Weights of a small autoregressive pixel model: 195000 training examples.
Rows from block 5 of a small autoregressive pixel model, named by matrix and row number. Rows with one number belong to one neuron. Each number is 128 + 24 x the weight over its row's rms, rounded and kept within 0 to 255. All counts start at 0. Numbers have three digits each.
After each neuron's rows are labels from the 100 images, of 14976, where the neuron reaches its highest value: "strongest on" is what is common among them. Only what is clearly more common there than usual is listed. The data: rosettes with rotational symmetry. In brackets: how many of the 100.
# fc1: MLP up (model.blocks.5.mlp.fc1.weight, 1024x256), inputs 0-42
# fc2: MLP down (model.blocks.5.mlp.fc2.weight, 256x1024, transposed), outputs 0-42

fc1.687:119161137151148132105143116145155118140134117137122108162152115124109124162096077118154106124145122126143096085132168129130154152
fc2.687:122109110167140113138118132106120125163110142111142125151156067124121152111123174102151119103137115132156136119139094114123160127
strongest on: off centre (100)

fc1.633:137156093146140131071083113131127124151154099132138068116154147115162153139155161122091086111131169084112133099134095126078136106
fc2.633:129162168090131138110134104175130105102138103176141161120142126127126142120142081103166138143135156200096173082145100145109107108
strongest on: vivid (47); dark (35)

fc1.193:149133088156135103142101097150165127096129173137116169107140120138136146116119119139057166111144112105122124102101131103134128140
fc2.193:103161110134156125183136152106094129145144144135146126139081101136104136164124165106123130159132112097109128129169122100150116106
strongest on: five-fold (36); four-fold (34)

fc1.766:138136127174125144140085139113168077135134166120161153140120132124138109112130105115101155102150125163116129125103150089111142171
fc2.766:089136120099139158133115140094106142134137113154114127125074134141110135116101141150118127111103151097122090084132130095173134146
strongest on: five-fold (43); grey (33)

fc1.127:152107090170133164144105145143147151127140129146098131175113120107137105137098119143109105135137154129127135118155145148100104146
fc2.127:116138124111126140147096162109141183139112135136112061143145093128161142137077130135110160083179143153110152129125137145174114119
strongest on: dark (37)

fc1.4:127146165110134107126138097091132151151143143151096127134148155150129084121141141114115114119137157107114169151090105103169089148
fc2.4:134104153132112144105135133093150100094148116091143121123114107096109154141110137114106149150114141144158093132134134142120127120
strongest on: pastel (39)

fc1.247:121130129133134128126137122152144186129160115096109121131113138157167088141168144126088092140082103102142123104149149124155135180
fc2.247:109120152123150130095129181154081132106117126141114119127089106118121101139117154133108147138127107148125079135131183139119133125
strongest on: grey (42)

fc1.287:103140161131107133188136068153130128139134119098122132137158125128165124134143092118101102114143114098140150094145144100118159162
fc2.287:092085187135114137160158190145122138113132099149136137179114076127134140110117152148150116129135128155169081131146120141104125152
strongest on: cool (33)

fc1.500:167126134100132158090098100136117121091148089139145088116071179119106113149106134105143097150135124084125128109098122164158165133
fc2.500:098095139124103115126113141117110141139111128112161145170140122112117085119118130147161150165123096123134145134094137104112119167
strongest on: pastel (80)

fc1.644:159160106154145133153107153089095155147108142138128116145107130115116151119128091138145134138164104163149084105123133136115109129
fc2.644:114092139116144122084114122134096079094145116155111173156178092157108086120146128131124131101091120081132177082114131133128139162
strongest on: vivid (71)

fc1.374:133071141143122114088107116110141132160143104144125116125172111122095101132175165112134091155156141128127124141140111130133145148
fc2.374:130172097107125131076148139129105096135113131130134100122116099104103174118136130124111125145119143162094137133124156159128089114
strongest on: cool (41); four-fold (36)

fc1.309:148078167099167100096128131124178092151147142099161161132084165152131141121150117104106121120118133136135137138136157124144148154
fc2.309:151130112123146139099147129150135138157132090133126104130065116094138146128115141121165135139104136114100109117140131121129104117
strongest on: earthy (62)

fc1.486:174105124159103121177131134125149149124125107126094158133156176141129124152122094145118141091156134106173091150130142111141122174
fc2.486:147157136107151093107141149162132156114106086152126125087113123099116158126187132103168104117132113120101121128094109164131134124
strongest on: off centre (67); grey (37)

fc1.344:125110140119156144108144098104174155104130127126140144106141133093127121125157131146113107148087124097114114151082159136117127130
fc2.344:150092100081158146136118155105103124160137129137115106083138206131141164086102105112109130091150131156141145145099132102132107107
strongest on: three-fold (36)

fc1.509:108173142096146120177151086097140164154135143143144156143093089113141103138136148091154132110129149147138135106137113163088123167
fc2.509:096134131117141195135143155146146140124126085138151115152152105142168149120124134159158137113149136129176081096114188086139113136
strongest on: warm (49)

fc1.275:092142132129191090147096106146154156084154103096151125118112132131151117111125110133150131194120098106108162108180110132143148114
fc2.275:156129171102144157093132150098118118145128155154123129152117124140117173169134134140148154111120119159097115145139112137085131111
strongest on: grey (45)

fc1.216:128090130144142095131134133184167125122159115109097100120131132162162107165159148153132114125126109137101141115148128098118126185
fc2.216:114157132106109153134152168120124129139142107156128140185144106137104164176121096117128149102110103127125112150135135108139146136
strongest on: grey (63); ten-fold (30)

fc1.746:124095131151155112120142126128179121142158168132093112158068126108153108158149055131107149131125103133177146107122157139096116162
fc2.746:096153089089109143118112124140091169159119128110115182155120149122155122085105148175095144090136116137146100157109123112147162090
strongest on: grey (47); three-fold (35)

fc1.701:143086139142130129117118120119144109125123116114133113117099130159131137100108111127089121164158125110148111123155108138111080097
fc2.701:181095165165144130121171138156149134095120135158127143127144117116128155160133108134135112076118107180113150102105139153107140156
strongest on: pinwheel (75); vivid (35)

fc1.377:132129148146155093173127094171191119144131166110128150133095077130148117133143129142096140102105135119097148119126195141129139142
fc2.377:122119099113118156135133105134102159149124124127083206124179160123131118137093088136132126086107105128139115127106109143116103127
strongest on: cool (34)

fc1.3:170146131131151152177133083131100133090109099137088127128184118148156122145091109169092147092071114143140154162125112132121143090
fc2.3:109108138113095122120115136167105140110098103150078105098140096110115134132106116092145146097139131107142117149130153144143143139
strongest on: off centre (95)

fc1.293:130091137098152130115115150124142127119142137158115133160099142102141126111107120153116101143145163149105099149147140116124079104
fc2.293:130136101082104147155117115099127135120125134094132122144181120114119138135088108139164146114142159107168159097129137083133167158
strongest on: three-fold (47); cool (34)

fc1.426:171152141098102107192085141162152104098107092123101104132102141143183165125119126141115162184120143124144154081146108174113102112
fc2.426:100100133137092106125121072125136156185149120157157179157134110120119129126102125105109129070066048150107131100104102153119104151
strongest on: grey (58)

fc1.759:104136152127099172132119130112143087114134100127102152115135138152132145118074128154103159139117100154131117103145129086181081119
fc2.759:147160122126109136097125130170097148133151132083107099136083153129117103133128103083163105152144115140115104145166129119176111134
strongest on: pastel (39)

fc1.37:166126103147094135089134109088107123148119140156146162123123152127116142158127120145142106078118183149142109148077138120138158158
fc2.37:134139128101140136135170123150146091120116123133149127097144113139056144098141120142142114151137128133107145129097146119145124114
strongest on: pastel (46); vivid (42)

fc1.76:130114170143107150173107140150133159078126138162147166129129181120144128116131147137111119121090179155137098139071127138132121135
fc2.76:164157076090132135144101122143114128144135135134130132099108113135161167140085122112138126125139144158113134124136096122120106107
strongest on: off centre (97)

fc1.340:134126188103124116164118135152142114138152117136113099149114127118125139177101119139111095159161097103129093108146120114135123136
fc2.340:146158133130143157071123133114139114128134144147108135101191081102152124124192139160114165099103106115113129153114162156171096137
strongest on: pinwheel (80); grey (45)

fc1.188:088132094104103126116136119131090138121123096139086143108157136137126171135092158167150136117112173114155122143088099107129080118
fc2.188:125108097156092104127175145124154120120116146130109121164105122096105105156115109115147111107100128098118094152149143121133154131
strongest on: pastel (43)

fc1.363:165138127147119102145064097149164108133158116151139128132107158145188172131110156113114128149107110132081167078103138119092119142
fc2.363:093117142113158128103139122098088133078107142096124125085145106133095080112123087154076138159111110171126133149150145122161106142
strongest on: earthy (55)

fc1.665:125105167121135148172113120154154130101138112158098152140120137090117139139146123129090117165144105124152158132109135119124142104
fc2.665:116135073128125084104116162134109152117126124123105142110126110114121099106112169103109125145111119126111155129096144089082100105
strongest on: three-fold (45); warm (39)

fc1.614:065144188160123145172128093143090094117144114161110108143115106160162116132100178137113114128088126141133105088146096109108118150
fc2.614:160130102096135146147115126095110106122145099116111128126173160111117134117180073114126171140085134117120173111141143139187105088
strongest on: pastel (54)

fc1.273:133125119145105153174155088168149125125146114099102132111179150127177105118141157120101149066100099141149141125103134147142120175
fc2.273:090118103125185120114121149140127101124134188187120161147078108121131137151120100148140144156109146111101175085138150103138107094
strongest on: pinwheel (86); grey (51)

fc1.758:136114148125169161122164089118106174103111110120126139128146133158122107118146161146121137103107107125134145095114120095173156118
fc2.758:087104156104115167054132146168063114098138217152111142113115167113103125110149168134136147148100122154135127144097133179138121136
strongest on: grey (38); earthy (32)

fc1.384:149139159153109132161089146124107119105150134157126197167094133110150135110121118167102103084133130151151084142085139136110145132
fc2.384:142108119141118139130117121111131157129112174130114086104097124125146149163144136133159096131132103151117153155151105097119144126
strongest on: three-fold (31)

fc1.583:138143143131131172103112121110104156122134162089151083132153133105111152149120140115144151104124114108108121095132112084127153124
fc2.583:062189091081102131175123103111127089104119079136121150085113144143120122105144114139087165122123130146158090102115141127135098148
strongest on: three-fold (50); four-fold (36)

fc1.690:130124128114141144137132127137160109158122146113151136135095080140172127121207105135116099132138123143126151094169125103112084191
fc2.690:122178121142104122078131105146095157148115124152152094147105142105130166148108126145146159121063112137102148107164104150118136090
strongest on: off centre (80); vivid (33)

fc1.120:147148138152118126128139086138096107120111124154112105132141138136153122174127161149132145102120103092136122118092103097173159126
fc2.120:135088114114170102110129121098120181100149129134106144135139071163145170116126137137139114108110156152092172152099122113093136150
strongest on: dark (36)

fc1.741:132135121179112119130111083160133126145154125115156152139127105159162149143085159157122114095101131157096149132115128137139147124
fc2.741:124137099109127151132107133129104142137119124125092149147079160135122104107161124115116138136117127115101096169154158120134127146
strongest on: pinwheel (82); warm (42)

fc1.241:100119075162107129160117134120103170113139157113150124125099103127135105105146127159112111139076148148110158165129126161123147128
fc2.241:080120178111159140149134119132105143112153134152148134138123148110111153126162105109128125127174157105196110119150169120157122088
strongest on: three-fold (71); pastel (41)

fc1.138:140165121177145137135114127121099135106128159082108124112154098142141120115158140194096147114100118138110113125108148140130095148
fc2.138:101121124064137139090139161182109118143134173165143141141125132141123127151116083163142117113114115164153152092148072124162098139
strongest on: five-fold (33)

fc1.512:080114118123131177135112104147106106111110121138097101108133158146136113120079114158103109106148095115137163125089098093156131130
fc2.512:142129091107107149118107164138118091139152141134104153136108121109128176159121138102159109136146169131128090113154132113162143127
strongest on: grey (43)

fc1.727:108110182161171164165136127121111145092138150162137110116134138103142119107121126147115151099119169113118111111107162147090129178
fc2.727:139204081093096123124130148099059143148129153107143155132113169135122136109112111098096075132110140154127154106115108150124124111
strongest on: dark (33)

fc1.589:117135161123110096148133129124149120120120126123128152135103136130151136132115109148088108172103166119136134076157105108118178133
fc2.589:137083154146095135097163116158121100139115128112140108093180091124093136124126083092102128096134149156103185140107130159119143203
strongest on: pinwheel (75); grey (36)

fc1.255:147108126112123111155130101116146151121110119074151089147158119099161127104145107101110155070128156119122156142108131112123133158
fc2.255:132135146094154098125101135134146104105132131172135159135118107169129129106101144150106091122145087127150143094157120109180137095
strongest on: six-fold (32)

fc1.307:148093141121126142148096144104121163141147120103113093102103127109128149071122166154094161164089167129129133131165129132120201104
fc2.307:137100169093150134136174165114122121100125155183110162172154143137102118144133064072150137148143099127091156093133121143138166127
strongest on: warm (47); three-fold (39)

fc1.50:120121126114123112137133112134115095120113134132106147095142113118149152156163168122125161168114137089141141099108169100124107157
fc2.50:148088122134125119150099124129130150124161133123143115150153124124128128113135121159173099130155123173120145158138125128110167134
strongest on: dark (91)

fc1.259:164123126132149117144133083092165179137124096115106042118156097115123178140130120127155132136096160171106150115165154119142156164
fc2.259:094143086142074169172142167143105076134132148149099181093080143133085091106117102119102129123161081104166102096121130098103138099
strongest on: earthy (33)